Rows from block 6 of a small sound classifier, named by matrix and row number. Rows with one number belong to one neuron. Each number is 128 + 24 x the weight over its row's rms, rounded and kept within 0 to 255. All counts start at 0. Numbers have three digits each. After the name is the row's rms in percent of the matrix's.
Before each neuron's rows are labels from the 100 clips, of 14976, where the neuron reaches its highest value: "peak on" is the class under the peak. Only what is clearly more common there than usual is listed. The data: two synthetic voices taking turns or overlapping, over music, noise or silence.
# fc1: MLP up (model.blocks.6.mlp.fc1.weight, 1024x256), inputs 192-255
# fc2: MLP down (model.blocks.6.mlp.fc2.weight, 256x1024, transposed), outputs 192-255

peak on: deep voice
fc1.581 091:090153126116137122129144104131143103164161136188121100111149183138133107101161116148116145114143115115115152109094166141132136133132136141125101136148104117096183131120128130169148170124154102
fc2.581 088:144164118162120111127137140107136144143142129100124153139108092157139185115112112144184148125096111102074108128159109137162137083152161123132116143126093090154083100147137104094142106156128142

peak on: child-like voice
fc1.339 102:107103113113113166176120151144096151115140133118111115066138147165156123128117168144137132130143143134160121155121128136107101130110096110132141163120145144096124127159118119136125153169121094
fc2.339 109:145095114101151153130157164112109141148162084097173118129134098161124127109105113148130153116109136108179140116121124133112092114157137138150157085132114170108132127106086147082113114099174100

peak on: high voice
fc1.160 061:167135100179125103123117130116150131140133151065116169150095105084110158173156132149107196148101132143142073153125109115153116096155132117148145180186158130138120117119156121114173144100110113
fc2.160 059:142160114116139097121084114117119127138118141138097096115090150117137101145110144131137112115096116126109141188129142137090159195135113171161161155102153138095164151154128147143136145088083135

peak on: deep voice
fc1.156 042:142105094111133151176087100130137176112094169168103134134116105111108129125133159093166129152112131156150154090106110084114149178133122078112118143165137125147164112104083129136137112096175098
fc2.156 040:102147097133118153104121126119131109149137058133141142095156129106127105117151153148120145120149140117144131094147129153153113110129119174136105129178100154097102164074127124127109157124126161

peak on: deep voice
fc1.408 116:126139118152139132132147139112133107113140151146172126137148156161153146133131123135083097113106149142129107088150144142099101097102199088097133154105102101113082133115115108082087101116096185
fc2.408 110:152111109139162149075100092161127127172139120122143125160106137124149115075152139165167155119126139137132143101092157116183113097097130081119116159173135139120155153118146113133146127118143124

peak on: high voice
fc1.190 112:144140133127167124119138148127162111126108150138138105135121117068112158096093122135109180144128118136108147138105114153137095102133158151136116125158113158126144108103108166105126123146101124
fc2.190 113:140109141129145175145149116163174118100132110133111130107145137158156126100114155135111096141129151115102143115119144136082174163139100151144159172128129113133146129132104112155114109093122150

peak on: no speech
fc1.58 080:147162128123109128095149147132145095139156117113119122100118114127111099100110163148146141143088159161099167130136167146098140108105100136128118130182135169125146072123162103115140080114151126
fc2.58 080:164131145122151155145147102107062159158138141120098142114185141126180144105115137140091083114147087141129108111124131137119109189082104116121129148162119149120140145136133146156092136166096145

peak on: child-like voice
fc1.689 127:130137113175174145170122079153093149133142103176127137110111114138105091146142155134146118139123130131131179131149109121092165134114125138107114139102132110148148104132174167129104205125108110
fc2.689 132:096122149070090102133107099121184132147124131137137123154158133121122112112102143134145120127162154126124137129127102166129117128154074126124148090155109149141089124148122121120147073138137174

peak on: no speech
fc1.627 079:134133135110108111130108116132152159096181123144158101131095177145160115120140079127120132156148136132133105136097140105124103104127074135141122109093111114142107110122135132119175139125161161
fc2.627 078:125107101114112128132123108095130117134153071135074081117114093118140148105170122166134174142103130140111144139152102151161112150141099173107150149118131157130086142175117111133158125123122138

peak on: no speech
fc1.221 071:175158116151134172129131105178116093120181115159137128134157117111126102130145140107147145115091134112125150115176155121122133111118111170119115142144118128133129118145130091171142088187165130
fc2.221 073:108154165086161091163140155135175127154126096150108116165123145135105127073113094127124139114109116116160133165092130145128098176129096113117078143115096087105133163155138144101103145143132163

peak on: high voice
fc1.460 070:143113146103072162119140136113123147115149138142131126140109102097138151112137131121146139123095102115099128114127126136128148128143194126088107095135152129111141122118109099143152107098141160
fc2.460 071:098126146090144151108067102124120138114132128126110119141109119089141139072055144124151183121143147109111145149119165130117130143084103088116108148136098142153128136139116111130145157136127152

peak on: no speech
fc1.168 087:117101114142103119151136148118111134147134133142133123090159110140118129169144153133096115112132109192101120150074142124147156157120161171122147112115119200105121125136061145120108148118092142
fc2.168 083:139089153136149165095092125105152114157103172103092112101098113142118143078179113113116117121130114127108148103152142108140102096128112194151129093120120129151145116123111172143119131160121126

peak on: low voice; child-like voice
fc1.330 113:122099128132113095092123134098145095100115173122140068114104066129131118132149126129153110116102103139154132133124112130083113076131111095135133120124150114135143104118086143151133188139140152
fc2.330 116:081128127113118132116170151152135170159143156136136167076123177125091178145075129100104176096146114133168103114110141121128183162157137121118164133127094094156127123088120155125146081123100125

peak on: child-like voice
fc1.765 059:132094107086114155152103130109125176115079134157119132096091184095119083135170132133115172141107122148118135129140141165149087141137123071141134093161155113118124116097125134117139156161122125
fc2.765 060:134159163141179149119124145132157124137163125114129134108142124084091117092135171140115113068180134149138147109115108139095136124154112128129112118153120154145113147164136080096121090134130143

peak on: high voice
fc1.731 117:092135111102116093098107095143112132123143111132120146149118145173139123167129117123123168144140139152167129155162103115106121121149084111095097135138150123171096156123166093126147143113151106
fc2.731 126:140112144122119134121148116165139124156137134125110105114114123130133115105112142105136131144127145132164108096102155144140114093130169162144152133143156116100113152111172142138160125108130107

peak on: deep voice
fc1.341 098:125105114116115151084129092122128132120154129142119168091079151169122126135149160119129146160129138152142128147149165095144089108091127116152120153090138090124117139124123128156115137122089101
fc2.341 096:139106086140148104107124127131098115075123099097113102132159148105123120123110105136119119140166112129117164096165101133134140131137143191112129128132172086116104149097143133135111137125175128

peak on: high voice
fc1.370 112:123133115121132173132152119139158173131159138161169178115125124137152123123131118150133153125091166157118126160094120121111131106181097122083118129122117134128059112134126121132137137126165119
fc2.370 110:109132176115095097132102141095150087140146133082090111138122119130113157106093154085107097102153140141140127106138161150103096158095155147150106122095129082143147145160133130145161092127071139

peak on: high voice
fc1.405 136:145109089121155109145114158114115140115141133089148122092115102133141128122135120149151182110114110140126137127101190149128117136116134158144102120111136092118147135124119119112123123137133159
fc2.405 129:091140082172129136139138102123118181114099132191106118087133141146113114143089163141087132131106128128120106140143141157152128097108075138119175106144139079154097160136190128131132091162071140

peak on: high voice
fc1.344 079:120087125174080116134141135063177118165116121168148103144116103123115115137126108118105158080118184104120133156172130150155097110141126143122126100124137164107111124086188157123101163141148128
fc2.344 078:121147179143139170135133148073077123092119179087111155135156158189139153106100127126158139119118114141097171131118123156128125125138133154164137127091176164131143064134105145109159111150139076

peak on: low voice
fc1.267 116:114139144158116113138105062096129148145086137161124152083137118163125109117141086150167128126153128123150137139133165116091128130163126078136124133120143113167134118094131150133146118111126146
fc2.267 123:100129145130108183089131138101144154136127138145148097138136109125158142089117163110113145135143099109131143161113106112139117148095114167146150100086144098090104134119169127123135171157178141

peak on: deep voice
fc1.139 068:093160140159153147113119158096148170110089116099137172104109144136098123121122177146100112116127131140142142084150122134110115119121125134142106130120123105154154132101117111135097127149125179
fc2.139 065:118138108123089153141167144124118144124139100098114128148131134141141162130125118157131122145142144119138119109150121109177132147095113122138114144115145111100111135170139187114139142123118135

peak on: low voice
fc1.484 132:137159147123105154132111102112087101144140128153143127171150136136164096139102087115132178162152124137131123103131138108079104087108141114106178102135118171099137120126155083091104160135125178
fc2.484 134:129106154135124097122132111113159099101141108119075159096125108130156144127103100146140121141117127116134153150127124165168189116097153109124165114124139125129092126140063170148118112128133116

peak on: child-like voice
fc1.45 096:134100153070130091114134078165133124162103098121143078121150126109143138078130088139143079114121165178146158101167111118141113129104119147172114076142128104148133093131094088122172130113070162
fc2.45 095:147117131119087139150089132122155158165138145154112116172096095126130130124124091097112127134108094137119121127118151130143145129130123089139176180118177148148114111121110121086123119171116188

peak on: deep voice
fc1.14 114:110137099138160146099097115079129123128151107162144152098115166106167119151102117174100099094172112123149128142148112106135130123140115172164134130151122172109113142135092135130145135125174096
fc2.14 112:134111110163131158112140144153122108147115145137101141130129124140083147129147138088165154147093141112142129111107120121118174131050135169094115113157145180102111163120168167108123089089107135

peak on: deep voice
fc1.381 029:142175180095145144144196098109165100144112131174144155146115159124105113125100122085116135096116119122085140154134151142128155105095177096104127118136130141113093150099134098156103163104106113
fc2.381 029:129119125156161163113087123133129102135117119130101123117088130177131130129125122159123133085095166085156125120123098128172134106151117131129157139150132089104132104096126153099157092163136144

peak on: high voice
fc1.542 143:141147128154121152132133104140117107136076115096103158145108129136118090114182123125102154077108132170161104167099114105116149149130107103109106176117126115101126083156145125091201117156145136
fc2.542 146:112113156075181135108108139134144145096127162133153098061143131131144107094120146135158099150186127138090124115149106131118133115138101112156109141093126152146131121081105154122108138102120089

peak on: no speech
fc1.328 095:147141155113155093115147106098138106131098153131107076104119109125106127152168124148121148141140149145123143113093160136110169144152148137128133113147113092169083113113185148112153115115095117
fc2.328 104:098109169135123162197139144144140154136134110195176119115161115125139128119080141125152131160090097117159147120113176108126155149141122134093141116118125114134125161116136119131145102110103129

peak on: deep voice
fc1.60 104:131120158130183131106122070099141131103139118165129078144134143125142118139105122177108094122174078135105125148114125079104150161112108155167102130135105130096120126137133079130147144095155143
fc2.60 111:121176137147097131126115153129112168118085101109107181112097130111122164146149111146153142124119156113155157086122105175130171127134120189143117138070112111081129111159113129118138100170133123

peak on: deep voice
fc1.593 091:124114151128166105114124094125126122117087152127104069100087149163107146086141143161102164133140127127141089094156131126122152147120104145113087126137117098153186106136145134133113075101162122
fc2.593 092:070077104092109131157115140155083119147127169113139127119133112107098117109098078103118143089150106102149115123141109101151154158128132159138138143095149110131115117110118117117154131154127102

peak on: child-like voice
fc1.409 080:115138159143148154121164122125145167136108135155131107120134104110151116107129139124140148109133130151138166154118111123149095134128111133137141151102140098113128113116135121092121114158131149
fc2.409 083:154139144140114112135101121132116138114111119130097126164118130123091134130147123148119150120112142110123153139114114174076139136192156101123127133116153153141133122100081171166141090123171125

peak on: low voice; deep voice
fc1.333 132:123077100137141110092084139086087077120163172120138147151140084169130099140106162176123115126124133146141083133145161138058138112155102173144129116119118103110099151073150137126126156130098142
fc2.333 133:118123109138134110148124152166163148118157115082146153132145133123091153110174101120099145122156106114105147095151113131171154120119107109113140140141117205142151103105132131114111127143164106

peak on: child-like voice
fc1.695 137:120136165118144140129139175087155167146136128116145162136130131119110103118148109135088122126106144100146124141140081135195128176148121074166098125170137093112128150112192118151135155123125107
fc2.695 134:116136114133134140128113095137117141155121141142149129130157144131089146109100139112154146130148154084106142110129180120104111171122143155156171121115118142158119083123118166156150121116136107

peak on: deep voice
fc1.37 084:115111148158112134122154085081101103126098157129134160148143118180122185147176135124080071081125139116121108111137146131138149065107144124146085128119149122187118120120084127122114111142104118
fc2.37 080:117102139132179128142102132137161134146132152105104124110145135066150128093103142144152165148102125161163134109153165204119082126149119117156134136094137135108161117118086122132092115091142112

peak on: low voice
fc1.586 140:120162145177140121120170123113144130159139137160099091076121123150152121163114112124051116112131154124135074106128104147107161121134094140122138108114119127159149083103122130115127118135116151
fc2.586 151:123129116112157131142105149199098114071182122107176158094136134139104138111080074153147175092132132140140133084118115135120117136166134107090175140120168165136181106106136127146100147127092161

peak on: deep voice
fc1.128 124:157126135149136113091141109152140156089099093127104165170108137101149158129161105135125127161141116101122095146141099149163141086164115170070118121112145114123101117143130075150107127141102106
fc2.128 117:144120136080107175138151125125112177144096138120132130123101125084130110115144143127130091112123122139159090091152091125132084146120096081166138108104114131131157148109133148176131148148162149

peak on: no speech
fc1.538 029:158103121099146181128121133139117111146178115131128135135112124132115114100084138148146126154078118161098138136132155143094122135132158135154139113144145118130097097141103175115102113160095138
fc2.538 027:120093114125115151111166136093075150089151143121119116132107146113120155105122102094094123126142127141121118119128174113156121113142122099147144083144141094129112144077096137148101144138153157

peak on: child-like voice
fc1.766 098:099124142123135150119099110172116120094150148130152152138116101124109136108143176154116138129093143104108112141123134132153119128106161144114122160092124152123176118143137111146111118125074126
fc2.766 100:148108141106101188161157136118146096163122129132139176139114141105090137161071187136101160131161150102136104112109121127159136123119126110122089145093119080127099170128149104100099132141198095